From a checkpoint of a small encoder-decoder image transcriber: 5400 steps.
Rows from block 4 of the image encoder, named by matrix and row number. Rows with one number belong to one channel. Each number is 128 + 32 x the weight over the matrix's rms, rounded and kept within 0 to 255. All counts start at 0. Numbers have three digits each.
# convs0: first 3x3 conv (encoder.blocks.4.convs.0.weight, 112x112x3x3), inputs 0-18, a 3x3 kernel for each
# convs1: second 3x3 conv (encoder.blocks.4.convs.1.weight, 112x112x3x3, transposed), outputs 0-18, a 3x3 kernel for each
convs0.41:171179177103092129133191127092182131104165149135009148133138142112106100095137124145113105103137149111123127040064124116115138072071077134139126078053103100192115103117091148134104123122158088150090149104113140119153100146118116064082135115165076122097137123094130217161162180125168144127121126180100137150177161104201151147112126121146144118113087104033062146000136092088125167070115123131135116138145158144165133099133100178151107145129122164111118122160086120128175143113125103162104151117119137116169122085109
convs1.41:113156160103114108146147141109191160153163149160174156122163188098075095137121125131068044117034147163126151147130079168131153176146181072149109089148117141123134157124140128093145131089133120069101141077125051091125124118057124140118148140123131165142161152121114084101138115144131151152125099138156158200130098151148098097153123204139144108087058045128142059124093093143127129106146152143159133093104114144124169158099144112088117144118110138097129190187159154147096137096092077097087177102110159121203098148166
convs0.42:134146076202161131153099137142129074141162088151113177115099044078099057128155155111114155080129146131171132166173119090134085120046069172109112139153148090183159155096011148098128178134059097140127088109077147159106159088082131118174148154051145154150067100153138117131111137118064088019216179101093122102128132121133179117126108052077126108130117123087171169126155071134112080116098122149125162180191162119087114183166116126156148184106135124114106061135137117133121168097131142089149143155146133154143131107148
convs1.42:033079071079122123135155212172178147180118136119066135051124101089107071177113150145121114130124132151117190112142174144146164083082102081052092165111074149137199101110112163073129125117138094100099119129144183156172135158141086108120099139089072135146109085058151102061145122090172106064175236122088086150105136152120087137176180107142150071163096114168150110145165118148104104156173138145158121105084101137100082120130112107157101129114117096090116054119090132147108076128067072078024133147154161167099120205069
convs0.43:082125064112153090101041111137145170131118121161057104179142141175098107145061092092087097116131132132146120095134097070103085175100215129113194163091087097174158058091105165125086114127166126107094112091122133154171069089143136108075220205185129134181165189161110092168181127111127163120195152141157142112161157178052073171109134118078133105178090121129153123112033165120158000085120194075121115086154156150090095145097050135141113129073127121079143101114100110138099152152101109196064136107149096128151093082110
convs1.43:057082048103110099116128140088095128107134148119158154088111111162191144123156158125152143107099109129146122093145122092163202165122162116159115168171085127092126072184172099155172088132102153118089121091126094062151132160115136129093178151125103110131155109097191144105137159177137127144163126069144143173149082087086140168127127136142118106155152120136180151084206109085185062110106157093141117127130195202151110162157226160137131081104085115100131119099204104093094074063111117138107180142139093135107077151116
convs0.44:109113067145168111199170150083129138158127102088113153153146132083123114125125171141103100148120117133140145196163058165144162168156208142111122105153124160136126103187083210089084118124152178226135123130162139149124122158090138097118106103098174099150146161169111133161085229145055054136097084072127129119087111114079136124103087100191103101147115125126163096121080119138124075124091146129136091119089157085057096103077139062086135147095120200164150166182150081129120142110075109112117167151145116135128109126114
convs1.44:121079111114101198099112127134135156158165155160136133110105140105091108169128094169121125082098117108093115176139180170177179093065141066125132097118168106095118116137120128160119117104131173134164098121110080143166164160174174146163122138119142128151144140107071067097144116108148171121165191201107147112105197189160147112169179144087078125096143133145216157143089106146120120152144118119076104084117195157179142165168229114117189119049135110055139135149122104135130112124150128170153150129086154147109107150134
convs0.45:137137142108132115139119160114056185139109146133095092147103155104117124108101176136130120158143120139138121120044110190200137111081123124115123129117141123124077058126125118125135128047013092048079116106181086104099088070089110111160130090122140109153106166097126137144129048037138098060117148079107123098105089131173068149087105163126125096142144122118116153213130119177085147135138169115104120154134081092196155143077153169178151079097160151119088156127146136089148148151087144101095150204153138101155161140123
convs1.45:088132122171114132214082091101119120083107160106144085156181108132147121152129182148068137107099138169137117114134089086103137179172149051229081088126240189151186183193135178191149133161119116108091220140139149206181133088101116140064120134148148130122135119121240160158157143125255210110207225129117110172226142173100104085092086124086134160162110131095182126086180108038151127119158119124133071121195191188080144161126127139194112132123119167107100161141168121175101102138086090144131148142095072145062032124089
convs0.46:114141137141117110126096152084083128210144193116154204127103119151135136147127144084128114081092102153164143127093191065124162135155166134114077082139042140131164111053070137190095100212157127064130105134141110113192116066111109196119121197141113148090161125152111096127191116085092138136142144165109124097113120119158148104147105114158124125082136083059073099125129059154165171128130105075183150140203166118092066075099012188164130122091050105121086109130097115117140106080077109132094164124100103113131120131115
convs1.46:146132148120147089107115088135127138120140187147148130162104147072148120127145116099077096152138131112121114132162203144107126159155137172110138114117152129113126109100090108107149101128135112126111138170156162140138142115086119121136125116132086137134117117140127087160081129108149149117117140101139127099066133129089155114082115119091141125106103107089117135128125119120158132123193157166210146153131154142122143125172169191144082156149124162157120160168113145187142155127099088053137085090126139134124136140099
convs0.47:114120119171150128170100064154121150066135186134126056128128141143123127139087129121137120134112138137116084082129154133134159153165098125195112147182166121054072123104118133215146067139140124143108122153137185141136153184127161236164051022116176141125141118117098148071128092134172082045075143141097129140151090129152113117145116126129184156116176169139011096169174158110110118192184147143156137131100115084075121073176093117068134142102127131106140119127144070096075074226096108122155125129138146121124115110132
convs1.47:124171114124162150081159116114111093110148175126095139116055138128137144077126079174158091167201162145141099082070180091118156141132134116094140050183121082189144120063075103089098114080126109100151137123131122151114209175135120165153096099094133126171149116134135118125142138203117116148135148122100209135135091102090110094080121070124091126129119128151161104126104129148073088119118103115174184127169108126175215110132119175089097143106120124117124182135114119144168147142127156100141123105150145097134110137136
convs0.48:197198206085061227053093155164115064127133105154113107130135127139121173126099138151111105104124125126142078162102107136159179132047199143073153143138096094123118174203171046154142064100182146078130133154158112148171168085113168143133133144163110148155120163105155113150168110030162167122195154113107160186149096198143127105121119122171125106128148156104104115118139098116171198162137157123114070128094131176122128143127139090100195128113157079112131070161111136120113092110075081115091129124145146175131149153177
convs1.48:118095085152081112177163135099142118071125097111138148130148138149105129136084112137163123139140097151081093110148144173139119134124175149161125082125143097119087034151169065109133151143165147190132102136100168112137113094131128123136103150136146128145137151106104080104116128098101111103111077116138128128122118151079109179102111089127139113151113145129165117126157113144141089129125126162116091162094090134138130114078126096121106144120132197115115136148115035090124086095110097153117155100110123109142122115129
convs0.49:134100126129135149122036057113180072174173184112136099081113077131097104106062111087139108107142111141147150150099118134143135103175071161166121104140130105118145176184138118113138112073094105114129105116130064112113219152095140188078112149093136144137113124096129103095061106149164098139135147173054123132142089085158186167093172135196159130107131093122074057094126144087093066082081103150110124153134095113210137135149142127093159157153154104124183132075095129095120162158126095144071206158144161134132110116127
convs1.49:128143181100120146068110160102129108110121133129117118166128139109146135098121146134115137143126223110117173120148106138157090118126093189133169105101144138113100114097104136102080146108106084106110133099163173146153119123117063113104115128093113174154104190086115107089123124087155024058186046068097114086153088118110055126163111099103067076178096093124134104119133127084088099152132086157130101124173168169127113128134119157118118165126102089157125094118137130110154101164146112157110124071154150099177161108110
convs0.50:091103176110184090128124107068213135120092068100082100136118175160145149133075114094098108080110111118132144142112169221073137098109081115083140164093130163110095118146197132155125122051098113113143182089136147093146084134115103067061151144208124126166162154089151099126093129076086162059097083144106109124118134168096080083123163133105078154107159081144102151146116157123177114144163204121093087115119104160090113135118138161150124135121120136110098184115115108193079128064175115117124123104119085198164076061163
convs1.50:154117099103072081115136075105042144132090088141111145123099121144149202099107097143050119116131135098081122133133125170154121141117115140090119144094126153129120175182158129162119114088140149121090140126106129090128120063075097161172067135164098084052096184101191132107130143100187196115152101121129128146121156119118106133133139143182149192171128142152116155135125143090110137070130109084093142130131175130112098137124142063091132147110110126101101150100149076108096103092154094140079142136137067173107101131152
convs0.51:171114059134138107117120070082146101159152124167139132143128129125141104072144081131080122145127155126109146138123122140118127218014124104078177162174116092199125101063095053009067082095069106029117139154187105084120098106199142115181154136131135151084082148169077126143081134100113060177107029172081068103131168155075179077136166128146111099144104095065173097127176084150105127082121081107098099159151121143159145103142114119211124174106112093130131083176200132107140153114114129165106160164133123172152109131130
convs1.51:152136146150140125156164139188086126136117162125147103118120168078115139120161121102180211182134112166127136140188138154153121109166150111114112102129092169150152109000037111000099105081143147151133094145141149133100114078097144128136139152120168143194156169155136136128084098160093081148112086101135084100165184134162121115187153131137152173126138159125048124149105107123100162076101110143140130134158111106130130212145120200122148104097152130191166141146128134120082198136106139086054200094156141132186123123165
convs0.52:145088146134083152236120130153141095103094080192202114144155140131110070181096078140122107124127122103101112083115128112149132112110068222087128107187096101094111035059130069141106080141235105093127149160129084105104122072065137148093103190154113103095143166156087138117119115107075185165066123142121107130143186133112122103090114128148180104094142123098156049133216146127086076181138115126113082144124123168110065122122149088101145153148104198151074152043088105102101111146097147123153106138162115151115114119124
convs1.52:164161188170152139135137136153113057102117145113139152163137148141121146085156131084155131054122188116119146158089119184111110199155093219079100133188158134146109182191108114110113133110133103189053154123090142140144084110116088056075131099093112189123111108111102097100122114135148113177166092079126124134159076103112123103160076107150076079099117142124103145120093107112100145119114121122095142119130160154123142142141129146170170105121139136111109171145164140142089156106130118094137118129158132124176125107120
convs0.53:166068134081109107048108083174161171170089108152134119114130133120113144061058071121115134095071129101144129129200109197168099126096119124146148076106152139115105112057106073176120122095088112108102180103099168100119173146065117174162195089069090088158124145170066173172028045075133118188087115145093149151158133092069088106147208093126198097139145126123160116124123153145143101190140155144097148072112127109168054094074123107102120126051125092123089123155201114157129086164142102090064094062107167150166106109072
convs1.53:136140135116112140134156146106134066152155155159164164115093144140110167051112155105055097137113127128041103090161128168189164154199128186174118080129112117090102127185123121139127112054078127165144117134137125140099058103093122185141109125205118149104079128118083126096111108164128194142127187184101145155070099167122138109124113148113125135164102100164166151127152106138146103106055091107112142111137155161134206182145208150118189099111135114087112137106119094122159059123120090175115159150118082120139089086113
convs0.54:063053090145203125177097183190164139081064122070045120089050120061083156066103150130126100124147135104082100093096127148142149187123155072052146134093075117121135094099145109055133106084111145089129120122154168163153046086120140105227094119119121167133185160122100059065186155164101090122114151089170106032162141099084079083094107092128145168134122129161184107255187117114080098086078083110134148142144122059058077128135114118135124154141129104097136105071114150113096152118102172141127162140142108155139144127121
convs1.54:152144045141143100149149169148170181162147129110123120118121166130081103171149096144092146139056105095106086108125145093107132094030071098133155146162200169081125084152167136146193138167167090121152126154049151130063115187167096173145080114107127086103104135122114185124161124098117143122138116105172122142114151209147110183188180144110174114139155143172152126107123145121151153159129157173131126123089102149140221143145218075100165143091134113067159100045116099096046056099111090070129119107061141182093152164147
convs0.55:097151112117125115204061105086102098130115164142128133118130132144150135118048087104131098130131113148143171156089106127109051145141069123128127122113085118123124097109105085088060183132144134131141098093130102121110128103184150078100173137077105098100164137106166103102098109114184124185119231157118157128129084125168143134128106152102138101150088080079155077184126139157098242124110124130068170134117147138125145126105105098140104124164081149101077081103128129159120140147097132122099160165131146142151117152093
convs1.55:148119118112146143107081096146103197122123170112136125180146123157121126114122104166118126155115104161140115144113139140193104123157091081175140112085111133122115141149166146140127156140119124116128167129135123120148156122135116131191119127160083107099121112168127092139101068116163153091163152122163074071130090125117082114117120136133121100159131147122117158129137145125140137185154158173139108119117128150138170148122125122096100106125151121118173106130159108144146078114122119107106103174144093162125150143113
convs0.56:141114129139134108126102099119126097148099139137180136122123125137088150149163172123139150141128114141129129123094128113145136032098114162109107113121206137132130137167135122167137053173123133113127117166145125143174147056138073232193073146137104080140124094081150139107145081120161235139167131142128126061152078091137067072138112128084132142120178187046140154122091128140055167130225130118093112082128133088194113088152198120101097150127139140099097097139101075095125076144173080177194100126145110158141124105128
convs1.56:125133155174125129148121055129115115132143133069133129078100129144173152123113076138097097138092090091118143126125158153183154170143151108141081173093112058049045127096185102111162132078103067131125110156128193164152096141160166132125125136111086111149121135170156125153069047074114058081143101156110104166128135170124138162143133127120125106174164109133111067141091114135138104128105157111093102071090126192137104130135059078112096111155107087131102085131076097090129088077092114112116181129140113151142093159146
convs0.57:075125091126195132133128144086082121142113185090126146128143084167213128170127186112121103137159125127148119144109110185077041103138092066141161087144181093083161086141110116131180195137118218151157158141117068136092082096131191168132119063150104127124141184140187177111255145132122136119163132122119143130149152199169096139090116128121120112084151163145077101070107157155167147134123082132170164097140135072164089142158151143102101081125088123187162176235092138167146093123114078140178090157115201155107130173154
convs1.57:138124091157206102130147119112153114140186198130135175154169128206178148152114133140117038175098111150122167118149106165165171158134099084109159089110129107153116105138177122114117102087082178165096154130116110156115123167205105174208088139149066120128117103122115100137153070108114157158136165207157143166101066149131148158123112108132109115109119131155208127090114115130103120134185174125112111122130122178140162115115103112089105100120085135138073156143129170126095125119097119095089128083163125091149106094161
convs0.58:166082127086177178133124165099155111126123120134187120151108117136114088124084063121134130137103133121098099170108193104084120067096058117165150088122124073109112174097094126138083105139137087191180133072109114100106113208105122088098102097076144132113104139187111117137098122186119130151112093117156072152083129126072180164122170121115160106107133096103150077164204099057120122146182150118110133155150147139127105122122137156141089122116063141176119122148131119110129097193121186142098064084068110082084142112199
convs1.58:126081107125137160093107158127079111127131137157137121102130113087100092079095116153119128090124147111125133172162194184152138120105096176120181177131137120111111084113117117129113196153125119095112125122114126103135145136144127135157149105155113086127106126128118105115144105105158127170133171139142117113107152131121187146142127096131154110082100120075093099153174142105172129103162142098114114133131162104082093114110113164123168142115108125120154087077130125069071171084092149107085090094118177128130179128129
convs0.59:127220118131129074025072117106102082144098133118085091133106159124096131097132111143131122130140121140134138084135122147227192156152128152160158128141123154145100114121143125180138153171133102090101125129158156109114122147172086123197181117174107103119141129076166091126091130054171109143149111069098098086108128115107063127122103114113120142110143150115133095087161088065114119080163128127090123075122125119162194098108074123165170150102138106129070154126092127112150100116206133138170116140171190138121131151137
convs1.59:168128164164122180183146150093124146115155169128140119106104110161098181199174171151113158081107129099175167121096143142115132085112130166135154193146102157152133145064153178165157162145152122089110077080114121156137132123118126147139143142110205135128097168084165204133160096124159068104200081126094126103092048135054100134131111114136092098171172166138136126100089124067062121147051108147118151139112132120129128143128108154142142155154067131139071113125118118144065104121175131145138139143098120157122078205140